Weights of a small model that answers yes/no questions on an image's attributes.
Training: normuon at rate 0.011, 11600 steps, batches of 64.
Rows from block 5 of the image encoder of a small model that answers yes/no questions on an image's attributes, named by matrix and row number. Rows with one number belong to one channel. Each number is 500 + 50 x the weight over its row's rms, rounded and kept within 0 to 999. All counts start at 0. Numbers have three digits each. After the name is the row's rms in percent of the matrix's.
Before each channel's rows are labels from the 100 images, of 14976, where the channel reaches its highest value: "strongest on" is what is common among them; "peak on" is the class under the peak. Only what is clearly more common there than usual is listed. The data: coloured fractals of 300 iterated function systems on busy backdrops.
# convs0: first 3x3 conv (encoder.blocks.5.convs.0.weight, 288x288x3x3, each kernel summed), inputs 96-191
# convs1: second 3x3 conv (encoder.blocks.5.convs.1.weight, 288x288x3x3, transposed, each kernel summed), outputs 96-191

strongest on: dense
peak on: fractal
convs0.254 113:504401518519571527590480507511469384546478477474483469538464517509533369491406449495480459392517532485527487443466440374496529544478484429419497408522536532499457431462489460426502515445534491495541538487498521516459545459411472530431545539465523510516487523504511514454544527525556548620
convs1.254 104:529589479462497432505469482472566457511578510524481530482448475470465479544525440538456488477466494428448588561474502485517527527530443585526495516520498462541500450478523615517526520545522600493465615460388477442510416509553474439502486556441548486542513436469517622510452463456431413408

strongest on: dense
peak on: fractal
convs0.185 074:451461515459461472512549557522455483466510565518517510447456409443565445480617533467459443492493514486504507539538534475501458473567550492639516524528448480438483484469440486508459414513516456465486565520442492541507421506516424418466609487471574611495567466458526515463484523516540581441
convs1.185 084:499582538423426521502475513446534567556499547595443536605467544468528475524485404507539398474456477517465509459468462542549364429425469600493561456467585500496487443494519497490519450502496526523423580516455514488525543498508471482456471507496549423460522554461454448461484457546541451469

strongest on: dense; yellow
peak on: fractal
convs0.72 088:416487497484484538489546544538426522580558606469455355521411466504472438603633489436464465513529528477454483414427462479573500495643514494494478565473508453480407415423414481421558420417491500455521522586498517494572468508494471458410453501510518427514509478562428507514527434436547456499
convs1.72 089:515573514542480521578473462393530433424518585521446570521523527494579452449512504555616459534507494497519451410479497562489425413460448508482512422506557527529544553477565502496521498497509510538408474497481479510438488449474446495452471545527541463473517518443432472481452535504488539427

strongest on: dense
peak on: fractal
convs0.263 119:442435435542479505546511515465497411462414402495571523532506462505504380623432517492514500474518467514500400495462475377485493490423516485464506387489490504497487404426401449473401444546486548499553498490532513457546579547504523538436512537495416464487537561500462488500488502484508402516
convs1.263 107:496390501502530389537528426545513450502421478456516528460517458541545446521576527534582487465542573452514587568402494445517472489522494526454496449535487595476475428477516551502441541549525521517481492408533541389413477511546543477492437586439465456515546483488419462459472531475506474516

strongest on: white
peak on: fractal
convs0.271 107:523501474461497441485491455534533497475465468600418529484455528555433631544500449427439530546419463484494427545501589506587553456530532392485485506473468426496496455449435496453482440458509643549534476476404511518665498521430401514566520509553459495541569520515529417440476497493481481482
convs1.271 106:584501460442503544373545496437548423533470433395430517468494523453502545440518478491444436447463488466555507423427478500605552520562574474523527588585538581546432576439414519522508519380487548534568447590472543489690464525536514415526466497531508420486454471444455497486465484592561502377

strongest on: white
peak on: fractal
convs0.241 145:416514488494477471457478521465461502485479476497497404527466570510451564505489494478534536474500469511579515454503526497569528541475506373448517485588536467462462482479435513592490477438433417421542523529443467494662558522462432413486430410474502515491507548485457536507363516497506480401
convs1.241 122:504544500549537541586513498506451413490454522469477444470480517573467560541466462443683509476478528500659475388487501497663459586477611505516488500621498516436483523499489573532561542527577551455492491469465443501705494539600490477490537502431539589477527503476532491521497549504499436431

strongest on: dense; purple
peak on: fractal
convs0.70 085:518540557534563468490495549523441456517479581397557570472430523548490344561524428422542437417421504592493416381470427473519622521594491471538539505496488499523387480448500505512442512434561421529453466555616515480444532470428453463419496545515480499528453478583455497530505517528528433481
convs1.70 085:553488531385499545506474467429520492482579527558367523579489536481525509423427516488518505554496445451530519499474485519487422509503475480519549507500525522448565471459529643487517506539541551429515585445469487479381489551486382520479490434539469491555505515457541531419435516582452507470

strongest on: white
peak on: fractal
convs0.260 116:517496630532524468493427521447471420538534510485564552530422550512517527486591541439556486449444520482551458473598557477513552596480478551477454587636527465513543477529447567553534484572519560528524516503624544489607556568541450494589536574555475526567534504486479486513463476534467521379
convs1.260 126:629462493567548448493472503468486504532615494454438464477501516512479540499513460530478600461508588502506499442441515461581489527467576524474501591481522590561486421461429569434519489524495521510540467437562412518559536452572440467424531483557587406564480468520509522578469514556625490450

strongest on: dense; yellow
peak on: fractal
convs0.16 098:542529494574475463499511599496423439514469544438541498544452545516579396479528487531459473413484436493476568550427479490460571470459520418532516550551538448545447527446543501507523480475446608541497474533474477496510494544488485485478433465469519549528522438543535560438583456462564481546
convs1.16 094:504519534465484456548466481461513509470555546497438558468504516594506395545441522458502453493544514604460472456509560428543465493525521583507545488433385525474454390537581469527466477500476374515506524539566444579509542386580364477390545467500479510535490496544517513509406446484546429475

strongest on: white
peak on: fractal
convs0.141 094:437496506515534461430560610511503560477548528608563525537641498479519672506526530488509502528481497631395489505514552493525451556458519467467511582534438513475455517552467521539480484571474544465495489552531462574522472555544501433489475519485592497430472564484496440512501487442507525533
convs1.141 111:553431412542505460464506548394481492416518468503522503433457471489475545511492444506440498506479612341462537467455523513594451542536524487501492509522505448414505516525502422517478504420473463487390515533534506487453501499546459521481489535520452387532423388538486497579476492549548489453

strongest on: grey; white
peak on: fractal
convs0.230 092:523433500437498388513450496448445389482431451440479576473527583542474464493486433453537496562523555449525468443486494429456474448475494434457495513542503543478493510425426557508613493507542491481552480470484496508497528429512419587420565482448530496486509494477477521517477526480471474418
convs1.230 100:590533485481558445506549572511459484594463461520535514458467474429437522517513540379390409422515413403423527537497505461378574503516548530476374505529524529429465550501555578574441494443523527502513424517503543548574597532471459421519490566528566557544513443544571519496565494474500485554